config.toml
model = "model that answers yes/no questions on an image's attributes"
dataset = "rendered roads seen from a driver's seat, with toy cars, trees and houses"
questions_per_image = 4
encoder_norm = "rmsnorm"
encoder_mlp_ratio = 2
fusion_encoder_mlp_ratio = 3
fusion_encoder_fused_qkv = false
residual_init = "scaled_by_depth"
beta2 = 0.95
eps = 1e-08
precondition_frequency = 50
max_precond_dim = 512
lr_schedule = "linear"
final_lr_fraction = 0.05
adamw_weight_decay_other_params = 0
Rows from block 8 of the image encoder of a small model that answers yes/no questions on an image's attributes, named by matrix and row number. Rows with one number belong to one neuron. Each number is 500 + 25 x the weight over its row's rms, rounded and kept within 0 to 999. All counts start at 0. Numbers have three digits each.
After each neuron's rows are labels from the 100 images, of 14848, where the neuron reaches its highest value: "strongest on" is what is common among them. Only what is clearly more common there than usual is listed. The data: rendered roads seen from a driver's seat, with toy cars, trees and houses.
# fc1: MLP up (encoder.blocks.8.mlp.fc1.weight, 640x320), inputs 0-63
# fc2: MLP down (encoder.blocks.8.mlp.fc2.weight, 320x640, transposed), outputs 0-63

fc1.496:498498491529499474517472575531477509518499539516553479480530520520498548525448557546469485444544489457503497479475484479502518503512554529487469511530529517492516492511540508514496515486475448
fc2.496:524540495466485514477566488513502472478484456495472537520473454492496461464516494486486520528484523534473520516464538513504503524502512494487519465495491515465480481491496493501472501572493507
strongest on: car; truck; vehicles: two

fc1.497:504496499442475546540510514461522483501497491471537428487499494470546500523519539510521473504529483493506446483518478537505487504476478527488524523514449445482479487471442564482513514525454526
fc2.497:501527534536501457435496476501506509511523527491484554489510532490460518477492462502474538496506523512497539546509530447524499526499537481503476471477536521499534496528515454508505486503553475
strongest on: vehicles: zero

fc1.418:485514534530528507479491477499547519500489478526534490475546498523514488499503482475499486550520554536489481545492519526516493504469517524487483485459533487524533474507514463495491505510504473
fc2.418:544459521504479480517520516525486508466467513501489486443533502478451494496468495487553501538486509470523517465479503481462509519493472475478520509513508486505463525510499497506494467522517494
strongest on: crossing stripes; solid white line

fc1.302:506515476511497519487506496527476459531483500553464527486494483511547548523488491499495494550425499492494504485520479508502497542491512456471494530500469488520518511504503496467459513501459482
fc2.302:545509464505518504487521482543513527497474543517483498510479485482549523516500451493529505536446506475524486503508497482526514515505487537508522526536510491492528534477491488517467494543439456
strongest on: crossing stripes; bends right; line: no line; vehicles: zero

fc1.214:534515499545452489492458483506499534525486515488448505477515472475520467494516508509490529521500518609519579494516513490511492481532458461506471514463496531485518517453513525540524510504470503
fc2.214:476492497528510487508483494542485453498512485497485483464465539487526515484475496505455506449489483515461439466470543488494499497466525490466501496495458531489499481412495500484489500481508541
strongest on: house

fc1.354:507557479494483483488526548472498495552511527506499487476476510524536523528491519483493502487483452499489480509494494524520494521494499464486503521484523462533524469509517521496541522503490509
fc2.354:475524500486501488503520471509508530517490523480523483511479501527516517490490488505503462444493504478486493520502539468488486531517524494523477541471521479498519494491484489512443501483494488
strongest on: sandy verge

fc1.300:472528500510518457448506452509533505484512508520485517491543526502516492524531526477512483528479527511524535502525468495536491482501466507523533547513529512523481536513518490514493502490538446
fc2.300:527537505534510489514515499501546505486475476474504527482514497508503546499496480510527512497477494499524510482510458501514474457486541500498461501479456490489544554509488505526502496529507447
strongest on: house; dusk

fc1.343:488486477487526500492501525494482466539504528516503469497535506515534500527532484510522485497469532478489498470532494489513479496487500459496493516498468502518461516518515464519518507501480513
fc2.343:483528483505535474515521488521522476503500516503526474508546540505538501493492470506512466479488478486497479478546505481483485509474524477503460554458515513489526519475515472538432486500473513
strongest on: sandy verge; double yellow line

fc1.480:494484475525491517488430509476522504512476522504501533474503532504531525488531480523469515494485577538490465513467515500497501490489455538503495490466512550537587505493512496496525507541456476
fc2.480:517555486508522510465490489544472501519500538535473489513496460483497517485502467519518497509526563515455479483489522542501491508501491529451493506466492561503490491433468474490516474493493478
strongest on: solid white line

fc1.392:486532487520504461467508488513512573526521504477502505520483496505492496514471470535473457482504518519484557495511526527514513515524534457480484485515522522488503529507505501511504547465480519
fc2.392:456555521478532489530508499538501507530507472491497501524460489458483506506492479489485459502476510525477523473489512495471517503518500465495480527547497491502538502585495469487503551539517524
strongest on: truck; bends left

fc1.298:480473476522523537441527454471466449459498503548524485450528506544521480485516477544495456536517483508476469472504501526469510497459481465532509468459499512500491477484493500472467536502563515
fc2.298:545505503491466502494552481491492551460491464537512489463531492477522511489546516498506487544516510467520524526509480529474483497512470453476508505470479515515506523515518503463521518523492473
strongest on: lamp

fc1.372:442461487503508503497465516473468507495519495476510523525522580495561497538527533532480521521487495501501486481498516502499517522502495536491483504574526516515564496482546511476505479525459501
fc2.372:476509511464516490488559483496452472488507515526506469460511504468508502491515469477502443518522522512483492479511518510525494506508468514442504513468497511517506453496524466478507486485475486
strongest on: solid white line; bends right; crossing stripes

fc1.150:525470465459487507499503525453504505533522492500545533554455510502520511505518513526523502479500484469475495520506510537500553484477499477492510485523514476526484492534501496467473534533497466
fc2.150:490569486487482524533476497541504520502445471487494451487459464507509531505486528501497520506492498505455523526477567528515500504484509512505482569515467513467504525456488491544498466508515479
strongest on: bends left

fc1.179:536481477490464514504477505496505516514518484496520537488547478503507528494485440518513526530546501485469490516481477508443489483508500498481467461549454551541511513506492505471482522507487483
fc2.179:481511480478484528504509454464486519490499510535513525525486507469482514505491438491500450501521519475517543491480493543520478491498444509458493494538511549499531488540484489491486547487489519
strongest on: dashed white line

fc1.545:487495510499486495515491511505519514504548528498513505468478511520511534470487465506475546539502504520542454484497496516462508471496460491520467518491518511513520500499520530526491473506485518
fc2.545:528541478520533525515507486528519453566481523516513496497491499495524535514486457498517494517500509466503498509454559528505492539475460491520519540493495507468460482445462471463495493494472507
strongest on: straight; line: no line; vehicles: zero

fc1.83:503512502500443524490476496515502495488499491503464511487504504492527487493523485524463499497474559571459459532485509498494513477479482502490500492469485481530519484476520473511504557537506483
fc2.83:494510471511511506470497509541492504474493513519472491454448520481497487474529456525485474496507521493475460506498526524484485487467488513443518518445460523509493504444485468481527521509474469
strongest on: barrel; bends left

fc1.379:451486472512469451476480540478473470544544523498509490516456490531516490492512494533547500477468537526511465482496528505495479534555493501491548472533497484482465467475477505515528498497488505
fc2.379:533515495466500512518502510509531519475447463509489524507477510493489486504482473448482508538535469469514496530482500476499503486474493493526459543513502492506535498526526500523517485515493509
strongest on: dashed white line

fc1.311:508516515505478506477490455536507488501501521494477514489514445459507490453515458508482512499465534556497511527509519506500534492482504467508488509464501519501486481492530495520510551528506523
fc2.311:492532500466485496512482459554480530497502492526466454474491534453485456501526457494491492491502516480463468501459514496475507531484517497447539477476461498501448500469507482479494480507514527
strongest on: tree; pine

fc1.447:469528475518439480534522501530516510500500493525525475512507464505515472468515488472497492430502545507506563485499520519502507478523508486476540530475491511486493471489497506559509549511432490
fc2.447:448501488511522511505480447502510511487500472506466508495510531464477513455476495510482487465484551527461448464519505499485527534513476486482492518511512514481488535512468491514524524546492521
strongest on: dog

fc1.103:498529528498473521478494523477504523517476522477506554520510499501473477491520503532468533493486522515508530467563529501508490507505498530488471559448506533534503544517464518516517503481499491
fc2.103:490533499503518474503491498481521488510514451532512515506461447475535547526468498485486486509505482494508485515516511509532472481509502509472548483476483490479507524498491463536523516510513479
strongest on: house; bends right

fc1.172:527473491473480524500474487496523546541514491483523526513533479498483518474492470500507503489546487498466502534482499505470496495484530499460481482540486594555520498505494497484480510505493479
fc2.172:494518487486490507508524460493464544514484491519519546517493477484484498490477439509487470482527523480500504517485478517525479494483453515462477501563506558492538488565481481496491573518471496
strongest on: dashed white line

fc1.476:505485491531535491460511436488480463453510487535531522477547504528513466506527485521488475513531508506503501503519492535514490499487494425524513485483527490480481487504471545502487524497557506
fc2.476:579518487532450471492552469493477525450505518510483512486519472472509516500541486543480459525515507472517515492477477501468479528497518466487514494494516506499511533498526503508521532516515491
strongest on: lamp; bends right

fc1.127:522517513536496494517523520475473515564474511513532484501472579493481498530507480487508486496455491460456496445499491464517520493496446519493535438512488483529474499510493522478496446489484495
fc2.127:490490471465493524510495476499498503446522498516519523499519445524514517462507502500505507463535521531553474562495523510451493508510558500527435548508525505503504518497490481537522512474491475
strongest on: vehicles: zero

fc1.272:479495500501505521534506464492481485501507506534549537495512519513515479496533452541527518507486506524533501526506493531562518485514546513497507467484483527510462485521464544491515517507453518
fc2.272:482542522517441539503473457461484505491459504511496481479496462460517492486502551506478477517516497501480498518466501519459504537516446497502494490530521504501528499498482471519514499521533497
strongest on: crossing stripes

fc1.49:500487466532463495497505519483505463515497520480539499518458517552456520508500476471544524490500510518465498489506528501499520495479539506452495490516479508543476489472483524522518488500506569
fc2.49:494513490478503496498470476515491559515483471510488485508530482472544499475506520512478477518498478500526497541503490497491450518542467481547518492505531488467554510505547502461507500500475454
strongest on: bends left

fc1.596:529524475531455474502461526509503527506501517495493526470524490496521498494537492524466520488510546605475503496481537475532518463503455515524498527433487533526539509439513502540509497510483491
fc2.596:472506502508521505474510487538474511515522496533462482487472504451499497472450455541489488464511543534477459478451565513519487492489500501449495482442494536514514516421500504480530541501482525
strongest on: pine

fc1.487:485506479482512510482517523488483476548507515524507480497523510508532506509527496494515478491472526477506490483516504497517474510480512463489496527499466504541463507509524460530533520506480524
fc2.487:476537481502532471508532479526504487515498522492517467503541523502536515488489467506509472488491484483497475472532498476492483506478520488502462546476521510490535520483510478537435494499491505
strongest on: sandy verge; crossing stripes; double yellow line

fc1.421:484502517517488519522449477515537481510525550487496507506511489499506516461482491519469545538505514527496436482483507502490537470478459484518473505466545511478504468534502519532493508509475511
fc2.421:495541514541518499500483493512519501546475548521514478488483484483538523537513487484513504505509514499479507494504539521511543528493462524548479506523519513458469510481496487506490499492492476
strongest on: straight

fc1.268:470489512549498494466493500509496520500470481492502467495527535511539479521519512502473489547484515545490481508486525494506525527506453526514506528506504547553574516479558498502535482518482502
fc2.268:454501524486509507451506493510441501480486515494493488485498528479502538501480462496457434524519551515487488464505515517534471490489478514466530494505483542480504471502505463498494504502478506
strongest on: solid white line

fc1.213:503490529523502490479507497490509488503494516534500512535489532487490512483453503523496527526486495518463498485546510495562481526529496508459509512527570496513516510514490480489491503515487478
fc2.213:553518478519511461494533503509513477488498518485481514513476461495506517508535538494488482490516520502519506502537484506514512475514521499492486483497452477525532508493518490504508502505499468
strongest on: straight; vehicles: zero

fc1.2:489524537492521460541489463472484491475484495517470502458519422471497512557460541482524530500511476476427447522483464550462507505509480500501513499472523515522481503515490464506487515504460529
fc2.2:520472453508453533470495501495521487511493489523513494535499555521507516455548473509486513473496506526564579483497532475510486497516497514479508505525473505472535478496493535495519470505536489
strongest on: straight; tree

fc1.345:477482477508486511455488498488471475527547515525514503522453440491498487472501478502526577463474492496505489507509537454501482529523536470486491528450493471526528507483533511484522486523486541
fc2.345:517515516461501479519520531505500499479454486467470506485521546516490517518501503473492474526520491513530510472465485547495514484470466513500521508529487508495513490504457489543505486497524426
strongest on: car

fc1.490:485489516535476476494531495528486493498491476517494484531518516509497503503511515495467506488472521540496473480506521537542515518524470497496503555502523503519528515478533534512544485544491470
fc2.490:447534496491513537492490477486453533505479488500491503511491499482486525469498435508452450522504543501477471498515518538542490475502482476482497513521498490480514473528505476472501523522469505
strongest on: solid white line; crossing stripes

fc1.21:465532537494478479501513493470502513508513491483503520468484460548547464536500512545470484562488489461493501521514506498457477504500495515541466527493493506500508480492519473523494471512517465
fc2.21:554499484515472510502471507517502500433484489518457479482493534490479497518502478489503513493479491474524554494467515503532517470512494537461571526489486462499510560517471456481503496460495528
strongest on: tree

fc1.310:450482498512488503468493496538532505490523506563501470533475484469505554493468504512465553496473502482463482450514532504479506496483468542461482504516514507494518497511514487494497522521510469
fc2.310:547568465555500448493502510510514469482505510521515483522466453499475517476524511526510543527516510504468488482490503542528510479546485516465472498487486490501523512492490498502474510481473466
strongest on: tree

fc1.73:562507483530499468478495512536499524491501461489489517503508526497524480525512531499488451504515511499534486496461463505505484468553550503452567484518515475550531550505514525493466493487502514
fc2.73:538511518505504425470544505544507498535497522519456531531491507496489500480517516490533459483499531478502504495481475440523535468481498478520508469522522485492501539532475502541484497478513494
strongest on: bends right

fc1.1:506470517488517453467542493494515539509448470493488489511480504486489548537460518526515507500466517535460484536473539529507472489503528502532503475500465533470540523491524533475521527467492479
fc2.1:504502489498470546510491515484514491477525492471501530507517509508490468493537491488522487499539491481511486479518482452448539547517462533491480530469563443506456473513494502536489499524511525
strongest on: crossing stripes; solid white line

fc1.259:468478494485477554484500511475476516493481496511516509437498470492519529483515449528493497566498461476477452515508490523439508491473439463537461484469483532514520480501551484474473522503542523
fc2.259:536526513516488531474474447491500501480501496507500492458490522484510481500486515524500514528505542476512549466487502501502497505488490491499519526490482525509462520485459489488534521524496492
strongest on: crossing stripes; straight; vehicles: zero

fc1.615:464528487508503522486487521507455457485530539518536502515485545517485523452504499537547493505509473475460503489469538493481495495511491507523512481523486511484502527470515548514448472499470567
fc2.615:537466488481493477507519495514551569487469479475471477498514466482541478538479477445464532508464540531521492506494467504489521489509536518486513503488527482513499489522483473503563531502520465
strongest on: double yellow line

fc1.89:511468459529533523447515461492483484452521471526514524479544513516529466501519476515495495524509503517480479506512491538478524487464500448559504471462499501494509490483488525467488518512569509
fc2.89:581480515522454510499574466495523500447473506539510472477553471486508524486529485533499489549514515475503508537504480517487468488528477484464499510495489517509453522523527495500501519497502495
strongest on: lamp

fc1.43:490457492512481507470511504495536505507488539530494495531497516485509520491489480522487519496494565522451517480543557503514544484506499539486475538476481539512508506510450494485504507518501472
fc2.43:532526467493475464500478515483517491481479469530508472532490450479505518487490498489498512514501512499474493512546532529523503486510494524463517498450472446512496518519500457508486524495483458
strongest on: tree

fc1.509:514517511532486490505459518476479490544519508470486526503465502529487487492516502510449488526505481490481484501522486460534483506514501467520483480501506502487521490513535485485472484469500512
fc2.509:497505453440495529514529481526506472492523494520463528486488499477535539479518482533552535464476548510500550533460573553499485476483508493496512497493473506525527495466505529472531543513524551
strongest on: pine; straight

fc1.341:528481499473481520499463500488518537537513493473523546495525479491465521472504472498492514498547485508441500531485506485492490494486526497450484480538485589540508502492506489490492514495496497
fc2.341:500513485475483488522523474497468524520489492517518539511484488477482508485468432507473473476538524476497498510482477500522480491487443519465478508551510546487526494564480471499497556513473505
strongest on: dashed white line

fc1.286:534531482513522513482479453473488504520517514447490557539518494485453521534493481514478531443549486494466513517455521500526504524518551506492500484552507515498504466504509496517460474480512504
fc2.286:509497462472474480500530482512452498502487478489472518490487527499509482467458475511474530479521488474499550555507517497511481469507466515489475504526461524502501470520489486516535561521509517
strongest on: double yellow line

fc1.169:527481465489511462509497508492489475472530442501493482490531490521519536471491474476521473524534517490523447509481477530456485465549470550502488499462475510526496520472552477503508531491496519
fc2.169:529493493476478520479484518531460541501514494537515534480555484473494468486485493529485468505547477449558530492470484512487477482555483500536547514454488509508518498482481485482539504472505454
strongest on: lamp; straight

fc1.413:525499497501494497499516502443475475448492546473499520506548457486497525500485464522481541501500541538513467521523427498458519516489516452498483485508537477474495488512479535490445508509539490
fc2.413:543525555539473473506506497473525474448505538511468468488519463471515487491507442563516501493509573482484510476501501507497492502471512495457486514526520489459506496493482508490502510527480515
strongest on: pine; dusk

fc1.40:478516479486481563487533460445486500493496513572531487492533469518561465491529473521486497483478461516496485501518495514501493495481494470507536467463498491470474457510474493483417541502496524
fc2.40:474520524511507517498494469496470540470464464524513501476488471467532475457530493525469523516510536525514506505496471538479476495491452469455510525480536520503534517502479496491533521549489469
strongest on: dog

fc1.160:474517488439482559532523476456512496519506530517527514504499495529520490508531508510499492525491471532492514519526476548499516467479501475520525466474493489497519472522471530489486514496469511
fc2.160:502538489529477519504503464498484552478486482535515485461492507494534512495493553473493471499497523509485511522475525472460485516518481502467475516519493480500490487502467454505507470539505475
strongest on: dog

fc1.600:468520465547454505490485455499559487500505508470517525529495542489513514548488495517510471509483474485532497452529504483513481510500500484481507462492467549474500470460511505483520548485498535
fc2.600:522480488465519488472503555493469548483510504527508479512497447508497474481518521462469489481528528518495495556482509494484546521489498488509496530496512466519491509503507494528502476521512466
strongest on: dog

fc1.82:521465523475549556514523487490478533498546507508512512498501500484454546524513529494485522491513501508519473486486520529472505518516529495522488469479553478520477492465521512537492497488554508
fc2.82:496542462530462477505498508481464471497488484472518504534491479518508501470491519498549486495522469494479490498473509482485519481502479491468510527529489465521475496487508479489478473510476457
strongest on: snowy verge; bends left

fc1.394:523518502527526497489525463493483511504509507525534493504527497514522440486496489501513464526499528535502492476503524537528477520495518478510521475494512487490491493508440543556462536509522468
fc2.394:495515470546490491488480487507499491465521495499478505487499499498478496470506510545499480478508517521512491524495489548486503479502496517477546518501513529519514509476519471488535523536511503
strongest on: lamp

fc1.264:571521493520514468482502524523524485490467471516505500497507539495509500504497519492507463513515515519497513498498485493557481500557561526462545511520535489549529524505512518502472499486517501
fc2.264:549530500484522434476534487534506488548499531509468524519474482488494507505512508494528439510513524483516517502487502453517531505476491490541514479495515500492506519500482495510495497512512485
strongest on: straight; vehicles: zero

fc1.408:513491514497493496472508458530530518509470504489506521487520447506496504484496468501500516546468524522485475543509512531470519514485483498503448536493495497515516490495532459473493506522521489
fc2.408:507520481495487514477537477518496486478433458495470450471500506480484486491513450513538491502491541473508486513479475502491508533494521496456518517503468497501462515502493463471486514508507485
strongest on: barrel; vehicles: zero

fc1.252:525512482531490494481480531549469545510522490473486542494504498480548472519520499513488462557481504519535496475468519513464483473516516482454513498494472473558551522492515520489498521481470508
fc2.252:513474478525462434486534498505490490504493504512448518516510500472515500470509505485496510467499556474482479520507469467510551452507471467503509493531506495516475525526462487547488510502492503
strongest on: bends right; crossing stripes

fc1.321:462527509518514495499502510458462484473484559506514523528554499519512481486469477547431544485501483525490478503531450483524497468515483472473496466514533460469505472502465505505442524496499525
fc2.321:504530532530515458494495500479491493467483530501490488523515490466512484488530481546469522485515562516483505480526486538496484468495493476452462521507529515471520495487495509505502507515476479
strongest on: pine

fc1.633:513461495506522528424510468504506481463494492511530508452527490494505474511482467535527485511532486487496509503504535545479540483477523500527503488481483495518492485507526452480526528516560476
fc2.633:575507490503516457472533492521492501460493472523471483471566488485492475467490519520540487524519518466509485500496504539491479531530495531494491505468445504532514558500521471443508531476478464
strongest on: barrel

fc1.577:486509498524487504485514509478509507483485511480540512458515485524538502520504507497512521506507582566483464524502526538492519479480491546504468510489479484535549472492519469485497524512499469
fc2.577:523511471483475512450514513518522462465466483523492496476490501494499517488507492490513514537487528482488494527498521512490516515474537535455502507483493502542465514518486447499484506506488472
strongest on: tree

fc1.494:541491479505500529483526484493504479441488520499489484488501490495489530434482446516518502508446537520490440510521459510454549506476533477459496464469537490465530464528477516479446478515507486
fc2.494:513497578494471501515520481485548490451474523518511472489493463499507504466500486553506520510498533508475497517488495504480475526487482483482517549467514518481503477497492486480495490520491504
strongest on: truck

fc1.568:549531477529531490482506494512530506471485476513496492492510549513502498487500495488493474532538505514496508501484461499540481494555553496477565494523550501542511537494499526481481487489516503
fc2.568:529525523501528447483512497558493506548496554495484529541474503515501491488501519509544441487509506489503532476488489467512527499468492478530498482514511502487520519543512486527478508498524472
strongest on: straight; vehicles: zero

fc1.257:524503469519486508442496510517460498527470508461518512510497438501468504489490483479472524447536481525494519526484525441537515497536508484521473516479492539503487468477459487561510471486495523
fc2.257:501518494478509494532473519511498516504538467556471522503475508476480529469416471473453518532507484527483427488508509515496482507482503536490546487473500490484499516484523509485498489523534519
strongest on: house; pine; straight

fc1.233:463483512473499492473506482453481524477467517468453532499491548464530522488558475520518509532466545476526477512484486521500527471478481498495496501481554531549557460441512524497509492508498505
fc2.233:542522495512507502487514511494474469496506457537532509468448487529510454511523510516517505492536558521475483534493490524483465457486499534480497498501524511493479526459537460480503454497506473
strongest on: car; bends right

fc1.565:521501509531497469479493554467498493508509546494488499471464480528445489553461481517490500520504525495506455466483479515504508491507506490508534492501511547519508497492484481518472504563500531
fc2.565:516512499483494527520512470532495521481496419517516503518511523477532481449527512496528504485502499524498556538515486508487456488508469526474506488482487464466509497514495532497538496449492464
strongest on: bends left; dog

fc1.352:484522495463512492494494540508454494445468475483491481478504546481503489478468526480528486467523480489454432478439469525510564527485488477504482522478503476483473528489501497488481479499470476
fc2.352:536494491524491544512527483482512522526495564517503525503502486517494515491508489523493525511462519496543547522564496488502459463516541542462518463503506527509527488483482507519545507516541489
strongest on: vehicles: zero

fc1.227:478491494541520510489466469496481459452510487468530501554494531516523531490521476442541525477515508491514495479503519542497513503480490499513481514463483526463511507479467534502458490490479534
fc2.227:509524487457465487520523537499525550519476513542439528452483474484485491494471514526465495543483496480492477516478481434506474512513513510485524503530541481520464503509540481508540506490505469
strongest on: barrel

fc1.35:498487496534521504549466448482554521475484517494520504521483504518473538513520499490488542458474499537499532513491508489488434502484508492435459494493465513485463514506523545500477507542488530
fc2.35:475513505483446534471526513517485477538483493475498505478523487458497495502463508509484449517534481492457481476504503481507536554503495518529555523509498504502529467472460486505505512457511477
strongest on: bends left; crossing stripes; line: no line

fc1.149:543482450486483496490519471490496460454467549476506501516527508481469502470505469513509531488480527511509487535524444514470511503491529454456495469505538492486519491512469518522462512485509495
fc2.149:532484547515492467507533486481536460461484515479478510517493481487516508488522471554498504484530523507488487504473475521491498507481488505463499537514500489471510516499483485491514480519495540
strongest on: pine

fc1.71:445517470546515519475548495485499495525488503475513470529451502488497525502474507465518467494493530503589474497483517516534482510514497497514516510471497509511536525483545535462548497546471496
fc2.71:545499518471485474519466523525468510484506512507474508520518467498514480486513490494500493468530483490461509498529475467471543446489494490472493484517467516514486505500508482557461503460534516
strongest on: crossing stripes; solid white line

fc1.79:506495528506505509444508481502540524505483493489534490472535478511500468494514464489515473547519499493503501543510511557478526531483509521505474486500503474511519504502546431509504506492507477
fc2.79:549478485504518451489544491504488497467443486478467495451519506490469462491482511509560487496497558498511498503502484483472514536501483534467498526496464503527467506509486457455486527496522496
strongest on: barrel; straight

fc1.378:483525502517475474501474481527507514495532512502520486498508476475537502481531490515502523481504531581550521471458519502521511461518503476500506521513495514470492478464488533563472515465443484
fc2.378:460502506519481498498491502488507496511513478518465488483478531468476509488466506542489498453540519508485444494463518498477503500500480505484494495476474523500459540491477489488520541506484560
strongest on: house

fc1.104:497509492530481498479510511501490458482496525506468546467504533549459499507506503508546517466529517538470535534521474535502496483494517471459495484496505496497501505530490479510491511506509574
fc2.104:537492501492500474511494482521516553523495473473548473532481476479520516459498503471483496533474484470494507483482503465502483549510491540531494512500511474487511508487502524469496488491508427
strongest on: crossing stripes

fc1.588:467490469449469528506510481473516497504517499555547500513472489514535485500557522504504472482511491492512516521510507563475536460504480471515523478454505486492482497498525493524510526513514492
fc2.588:531559466506480528506503487504476552462472468535485494463497511501529504462489546497485498529485508490471520496511542499478468498493496495448512528479480515477486517508480476511501482531505473
strongest on: dog

fc1.326:512539513505497527523484515484465507531531505458496536502488530494498476501537459512478514523452509473501460456521468481465470486491464488515506530506449498529550465502493494482483464505471525
fc2.326:486483523486486507484484463524452512507519520538533461492483535493507493487479485487497468449507513492526541517464506480479469555514479489523500516471499508530488500500515477516501478485479530
strongest on: snowy verge; line: no line

fc1.242:523496471524537481518515473453508470468458484500484456461468546495511485477499480491505490513513513510515498504504453521527461504528537512480561475530531498509493491483484493553474514493513490
fc2.242:529520503478477454451524493551516515509520518459459526539476501480485503503490508505495479483510522498481515490489497476510501516470528510491466509486483512475505493501461457501529515493485467
strongest on: straight; vehicles: zero

fc1.380:507490514482488496459529480503522532509515487479516481479534477499511460479524465479516488532498492507509490551503486547441535515487499522500497482511492484512537494503542468511523510473524476
fc2.380:529496472523529467482554495483491478468453488491482509461505514497489461492467522514557507471477568490515485502506477496469520516509485530458487526493455509519458489495460453482477554492517508
strongest on: barrel; straight

fc1.236:527524495504551511501533494495519502466489491510504491474487474536491557478469459458522525521486531510481474509498461517501478523500526487478453530506467493484518448537502488466460494498459484
fc2.236:534525500516479474479518486491512476512436516495513468507515477502500527492504491495535504515484481479493484504522479459494486503479518515523470512503502464476494488524516529505494528523466479
strongest on: vehicles: zero

fc1.299:484471526507517464515517534531489508510528524491551486514481530478504490560520527504498498517532450482490512540490498560484539495486535510518495487522466510484477507533510512495523544448536460
fc2.299:447550499473538486510535548452499472482502525513505506507463520509497466551566529499535552495437521526481457503493519579515535529464522483483479495491482514471477464539479510501483513476476496
strongest on: barrel